config.yaml
cond_dim: 128
qk_norm: true
positions: "conv"
Rows from block 3, named by matrix and row number. Rows with one number belong to one attention dimension. Each number is 128 + 32 x the weight over its row's rms, rounded and kept within 0 to 255. All counts start at 0. Numbers have three digits each. After the name is the row's rms in percent of the matrix's.
# q: attention query, key and value (stacked) (model.blocks.3.attn.qkv.weight, 384x128, the q third), inputs 0-127
# k: attention query, key and value (stacked) (model.blocks.3.attn.qkv.weight, 384x128, the k third), inputs 0-127
q.57 112:109118142147106104167139147156161152145113111126100155138136134151122111072141115109160104138166127144176120135161115067066097159116101159158184099162166149098088124115084088144159098179144128120163136163078162102106058122102158151148179074106095144141116113160127153115124150120112154137195155067123051128160168128070134129112130106185142114219147146164133123150162065043119120175180
k.57 095:135089130131091099146155106113165171147070132106103115106167120163094129101147110122165129117187091141112069143159061084112067154186154180180187142191146127099062123177137100145126096128148143116090138145094143122133102091133178133086166122113121131142138135204122175087123135145154139138156185087144042196169138125084171133082121108141169129165163162127151165147150097081107139136138
q.58 094:136032108106199109083119125089143126120136104092140139133105109050159132159129179099141142157130113098127117123125132194187161085129120088129134113162159105151151132079126099141094170124139174124135137101161103130142157176180102098089160126101150082069087163113132185190105116155092080122089138187128143160102084152104101158142121124094057136073112067112136130110155143166132175135193
k.58 106:114190092105164102107093161192095149172155101141179152111083124072167111161074199114137122125091096122114123124125144127084141156121121176098102119139188132135140153125177079171138061071134151074160148105165094115103134189112183102121137120103129126134151146170124204118126121155126130130148131172122078091075092135117098187136133093096087114135141116160051119135166180085154172151149
q.59 110:119087157123123153153109071150136111118124151120085102138084113114141115143102055070120193109107149150162117115133131139159188094107096113111160139108071108086213140144150126142195066140109167156111092034155143056155136188110124112048121156118121133163162114121152170130131112099149179101083145136081179147142091151149132169111154092140120141078094164099145119124081181138130148133113
k.59 097:114144140096096139080113108101144056127153184124115107151123110122142102163139150177128094087097105124167122121127115191128220107120121134121120101108185126091114160107151154094112094159105180143136106118128152106128141189027131117057190148106105111137164115191125182162121123109167201133085127152142193131141132177125117166078162069158174087091131104119086104107099110126120088113121
q.60 099:128130139155140134114164149104140128101210136115126127109093146182124196149150161078125131204070142114136120146121118151147141138128161100082106095085114091165106106132116124188093149084115079126107177126068110154161137137153096127144159129135214150085105113104154151129110141152135086068067119170132197081110133128088152061089128181156099086102118105078133127096103187128137165058107
k.60 087:135122109156111109091124160136098110103178128136139148119168092216136136072105153032121113164096117129088147125101119109091166144135099020164093107101154077141114154096129079163171045076126109115148138155135143178110147127144057099185167164113157124116099141120159147109122111147127109175107120124120166117159093138181098180123134121065095136110094068103113147166105162151143113105125
q.61 104:125064115086091161137167140138125100110135116169165078137129153070159085137117087149115147095136236134158116110107151123099087132131088138101141160112119139162151072090148205152039115113138101163112080100180102139114117151149123133147125149146108110083174145084124081154113140119116124115073094114174119090108164070159104044165137160145152169120104132127149134132096148118166087155053
k.61 103:138177141111096156119155129136092140088155109160162088158092139075133121114127105173112146134186130116125180134086138150132138107134058167124094131127022130174161103159110146084095129107120073161084120146145092137152124117144101161147132100147122125157108129082113021141088168126105119131090134127154178138117168077120082000133133144155139137092135179107165156120117122174143118158127
q.62 105:164184072119105135126176114060185116150196154087121135142049120098132100103134100156111133060164166144150145135149133104110104147109137085113131127129171159123131149120104107115195061107082113179117088155147074136048142160115161135136089132174171147162183114140082115139132158162124107142044160122134112112089132068124138147155116117196145091176148159110126098159141148109153132174152
k.62 079:140157157129143107107136140131110155057235134135115129164113182113135132153166136166129147135120112091164123138134144111131090099160035058108099133153105113146158135132127158153136141096102147068147202132139149096177128113076157111066151121153172161116159115076110121168109155138133123085147169115082109112060168090091159050130151122158091147140165097110141107052130128152149150167175
q.63 088:196108137108133131166169124168108124105088146128105092109164063147114134132158135104102181144154111088121138086163119103122122136121119092064126147086130143123206088172129151120153196101127120109105139142191134084142089080142104053118138143207163123131136120135162109146124130125158107148126076103148141079157136075191111121128141173176097120117157101098180139097048067173176098173152
k.63 095:114132128104180132196102156141113185155128145102151133054116090153158091104075153115175101162129110118120178106128166118149169091128172016155104146132128125182120072158118136133144099142150079161059114144120077103183168069162185137083133091125132126087091129145141067128140141116148142142116091100162157166147134129126149115121093136078145110150156071118095137105205080093115136122136
q.64 131:127103125140135126114160138201109077141183145132151192139098104115095109141143096079145174167074161139192130124130136093122144106156190089132128148110163111135151157139095093115222127103092130095125150104083118122157151121097105117064146113141150130171135121143119119156158143131156116053117123146160139176108129171116129055154135112172108112083108072183085165104069095154155201145055
k.64 103:156088115140065132104141134120167083093167134161131148135153183157143090129145118190124111125095165157165155132133163114099065086106164080160177105111183138126150191146118150065154079102101122089094107052091081124105129117077131101190123116050176135111161129162131093112132173129183148126127168153121139124125099126122146088138184100166108138081107130102152109144051135156123195109104
q.65 100:089161136124191101116154184165136079153126085109150131150113167173133195103108086117155079143066094121143118115139117173156138110191226118141130118104119136103134203150136120184118129103135124093123179092111140172208109060175133135071136129144153138108132103175102106163124121106136071088095141171141125133100182136065166145116126160107121137159125156144140147117162064082108100126098
k.65 088:130065128122139120052163093174127116141145146086150089152090115167122152095158112229123102118143131160118092106128133183158064113125162101145141103099179117113081123111115159119125159135139120119169139106103145137028127056112123124151094154153162119132196132173129087106138173116106083219100153185164139135112125134137116149125144125099177168151093180073159163151139158145136088144112
q.66 097:171108103106074153119089111092174173173157168163043172088156161097041140115164121135149105175155179119123156144119102138142137158090105119114149080149169149099065134133119133064177098171153130150155096131071083126064122091126188125150159156138148096174122110088131101143105157144137125213120145110116133102146156116166127188133135117137100064156131144076174107095103133147124149121129
k.66 107:213132044157042132112119120131129148110155162162117139156184110103107151136171117098170123130114137100155167142150160102121093071130122110156187113117140143136160140114121133175178120099142144136162176118140148109132087140116182111128144136128116121191226142122149096149118162097183144051149104142050110075100099124112118081111177141120095159168083140117094104131054122115115168118109
q.67 107:098121118123122180160099132056167125174030104072126072123125119158142130118160023076123109115161153130089137133169183126108101136133119171072150205131106144129146147093110163179136092172122131155116107092120122145139107160159172088100176156177065127171163135118110142123098088126097158141081105098084152123145161111145142162150139136103182130113137114205125142105190139136132127133145
k.67 097:137134086174142164127115119114162115147061121140126067128134114151147141114160152159153152088125120136090105106133166174164081089093127165086110144115150143153114092099093142162130171165154193131111121113124087101095109131203155104189160131109119097119140114173091183077126191112079178180193188113106106108186165053135163142090165148082166156077138155150111141122179128118109086107140
q.68 101:133098140165122149202160113173158142087156110109146092143153160109105121107146072059089107088139083155124153108151102094134135102079070071122195120106118156136149167167105150189223075114090143084129120141157169095175153126102111093145161148158132117148152135154105180129112154128085077114102133098192173110136184082126138171118115092087120106119154148142115103125071097161145157171154
k.68 090:164136084131115148159132066148161105116171137094108171114129105163092098095173092141124134158134146098101094103174167140116168144095105107130140175105145163123119119123107144185152087135114148179085066101137067104094132162177106084129117135176170093177161150099087171152153134177128092135069121119132153131146109018138136109159135135206208144184134157126116130149142122082188099128129
q.69 097:151180137112091194130130111137131137115148151125115124118105129069155132189116152066133146081143156137154155165117160115155126085116115165073141146125135169095177094115098092160133109133102089172125117102161096144138114130129125118161109136223130149156082145063109077145122132091105151029115091125098101122135076159121093140147145161231114146138125123089130124110111170169093204141054
k.69 118:153162082168096127148111132114139109082158169126127101130162146054183152138070158057147185085112148104092144155097148145109140136047098057126101145144172136080107150141091081036117095130109127127071107121161125137117140126115163144184118096122109143087142138087096095179135130101110177201137105163149118109119116179137142174129169127071069158123133183154146129091113131161102140121123
q.70 082:129086148142135157114109076175118095136070148121112086073089148092120111150142132137100188110133125132115140118187159099201127091106085140151168148124083175142189126117113107106135130105115141098133087179121125103113156124122156073189137106145128068155137130072163127135092157158095123128138049100144175114234123165181138090143174089158109128164124155173121070130078155190133137105141
k.70 090:092123148142119137195104161166114066120113137114104006090129116106089182101192119156108117119126142133076136138087146152156177155106121136095150145101116147115182154100175175098173098099081135145201101218105093101124198165098128123162141155115144092162120125085133127138111129138072096152192119112157155094156124096151136134112172115073132131151109089148142170094135145114126095110134
q.71 094:137089100136104153171134100121177212078113143135112110098119140108133086176170115144092140085219117151125148126133109090122086123115066099102166189207045136118119081135114139106142149130104098187129102144170101140114096140151166073145088133177147128122103152073127201152093209137079151124103162111118160118164110113167082092136110118154160114142113123168166125166134146145116153137140
k.71 085:180154107146150142129115130162132195076139113121108126115068087108150164174100149095078168106115123120075170123170101077095092160111024104111152099174142150114112100123106162169111160088118093180148152167154144127129127138066154108179106140138179101160148152082134232146117140130112168140120189130106126071097130077108108103132134104137126141114146170149188115143122180094113133128177
q.72 100:119113123108155028107108179200115085140112142158166149125153130135105180090143144101135092156083126131139177121085109100095132173135162165166129102144142096157083106130120123120067124149156125126131145193051154172113184088193113146071155089113099149092152119190142173103125074122127134184125140194162128135119154105087155157112135113100145095168181125165103159157162088111109092105110
k.72 099:166084128101160097141128158161099140165069101150175111112144093124107110091124143131136083162123125139173170160110157154144172095217157152143161123130077101152162104114136113113091134077144144084147154152066066129152185109196085105092174029167143144132105118169151207093103108125118128125145098156124111161106127087101124123108110188130131140150142102097118132157132091107142219155123
q.73 107:156093134087131105119109120101149078129038101130113072126225128187130124095144122109143100129141200117129143113157111170148129153142102146156123122116158103135095177116128176072075114140170147130144122164043145111084164127153170073164182118060087144131140114152101087098122098100151096160158120094145127111158153155115141167150175087055113132122126147176182130112131103139102092074159
k.73 124:113151086088137153100143112077165097188057115103141067130192148220117174093178061099151129081147096127121129111137130103144102137191215189135180124120084121099142163115132178159149112192155151166100128128066142141137106082185151120113160105140115128145139121174099068128136136119132103066182110115122142138172137109126162130111166132154162156144114124159091122144149120119123108086135
q.74 080:115161121090126110127097147072142105146219137157139126127185152061074122144128145125188133111067126149145139179092113102103171152139194129122139106133179089094121134141158084076139137141121114107194184159141146156114141114077097185147112156112127155128146158205052088177188102084147125141154127184133095121122126134078132160183125149104093147143088136060099123100132120089133126155127
k.74 102:175143080157131192090117149121151115108208123152137139157171166054115096133111095167158157076164098135122118139168109113091116125093117096058174085140122130072117126158121103119122135147092068156180080089170209116095109132132117170160104125145166094137181158117106051160162163098146089147114133168077132094068093153072120136155131132172109175132112157102142098129102127140099137127126
q.75 081:167114163119087180150157105074180133081133119125104101093138115116101159135164133132116166113194118138139093135131151066169151108108060072095159143115088139171181129152123118133218066089118158156127107114125092088143072164127072101160110135137131101157122152138132176175122161185112097137138131098146145160208103078186099105097127105154109103137089145111116094129081183145175176123153
k.75 093:152135142151109123143122152124146194110183146170091117083146068117126149119114090049143091153097134135069081078161124067114099139064089069120159136096141151144178074165143126161131083132134146200172099112158175094168143128062140107179127124097133096117092130125097174170121150149130069179147147097152134128184101113143161149100144140137100107164128194104124125086062119124157125128101
q.76 105:140189146118166149141130178227100132142140116122204178133138122098139104084116092142133118103040150158136135126064113121058163141146126159087094111113136102126144088105132093120100134151109077129105076147113136204060164097145115121168110126147145123085086107137115209140146136131116137163083113127118093112089123139101127222150124165143127160157131166120155163185170148079123110138129
k.76 092:148109073135157093135107144130104175107192157178167139181205172093123086171139167127144144076202163109184143131161136127093098158090102179122110128117112141135117071136102078063150116112123149116108147087116175099100137115142124117113153156191117169101128145157142249138149117089126158094185074145125122090134131160183083143124113124116120141126124117127158116106112079094173133151158
q.77 109:180061104117075157135127072161139117105101119096082060102149112188116096147110082118118194088139129115159141128134131102121112140067079126142153143110133143126117154126109152056120121161154175193131100111107161035098111170100164061154180137124074129144168136104095112133148109095105154151188095100091144084115118167148129117161179123130127157125152152177164124099064122172129134087159
k.77 083:124143025130110160136127087110159106161087169125119089115141204195086156139137037091132150057143158141111142072152123135108118142132110133161211108129119174119146122128139151154122114163142189188111094110131134150112108143153206130131145138138119142211192150124067116171141161091129109122110162113095109112127122104101193109130148146126187145150141144127099139075133146127096096099131
q.78 094:099199127093080181149094160154142129231062164101169154092191089174069139136084073127162114091115080103120152143092103118133127153135177109164140138154138114103113120098113092090120117172146108169088163189106126130141167130141139123181137163154107143137145118108054138152152112091093149176140113124137118058139169090120146198147150132105148099178111139136125146095154160091091109150112
k.78 083:158072066140120177110145132069193148158155117138107108146153138140079123102126041119173194070113155137111149087133166131086084094148081151097151111145067171103095106099116163098127191133122097135096154129142160157074117134126169099127157143103147109187141126153091150149151183108086127177100170127097116113108157080121130090117130169067084165157133167111158127118120185140077128092162
q.79 077:202104111130123121140195082115105160106098110085137144109133141116167108167125101193106106143154132136164142060165116119135096116112089093103162146115061144196115124178112136150129155067070130200128079106113115099108089138153184104160133095162164095126139109077216125084063146164156107107092113093135144147146160107163099145096067136175137136108130146124156085144108137197151113143132
k.79 087:102140181123126099172141125145076140087115089089160117091098093166107128121190148084081104183114134127184117165132097107116157153131146141175088169125129070163129142148133143164139103143130116116109144078145116142140140145098096102062118164113175173108076131165176129115081078144095120078114114119184159194137178110178082188151069118073150098128134050094121171156143137102179100115137
q.80 106:159120123142049141137111136121165108183069160141112108107140079151123104145111107089128117083105140160127159100113137085088167113134176155141160152112150140067148117114130177075150035154152131134155114176142090151101130174079075143126170164095121135109172106139084166164145142144091145124138095146073121105081146143118127210179182129132101125112118152178154146135143015089145117102136
k.80 082:171163085137128177151108106111176102198146149166111115162172147150099076146127074125130187068088123158116177072159156139119096102088174143096215085122120186132123103133163087104104125153128174123107132129173206136102108116133106098149117128144132076151155121094098191170171187131117168101105162134089120142148154119162130124149184162185152142084101079113112152127123103129131164088148
q.81 113:168098136144140180127127093097141093117098121085101112118061112099189084129156140129110159107131168109131116122156149078180129026099115119044113124114108160119165086111115170193157196085114174110118082076183115095131099145120122132136112117166131117145130156066148062134101111089166140096134091117076133126126069162146131095178134131182084150115150132146130089081090100153112133163156
k.81 102:133135121143109101093099095104102043140123160153112096174132148088159128193133159140128153117150167095089159132118139173158114136076156115116102090129194122137108153150126094009163103155132215087115120099145073145101111167154171103143132154168118126094195149111120056177140061092125151109127132178146142126128124139153141216099157064115145107155108158154128124124127110139119115117138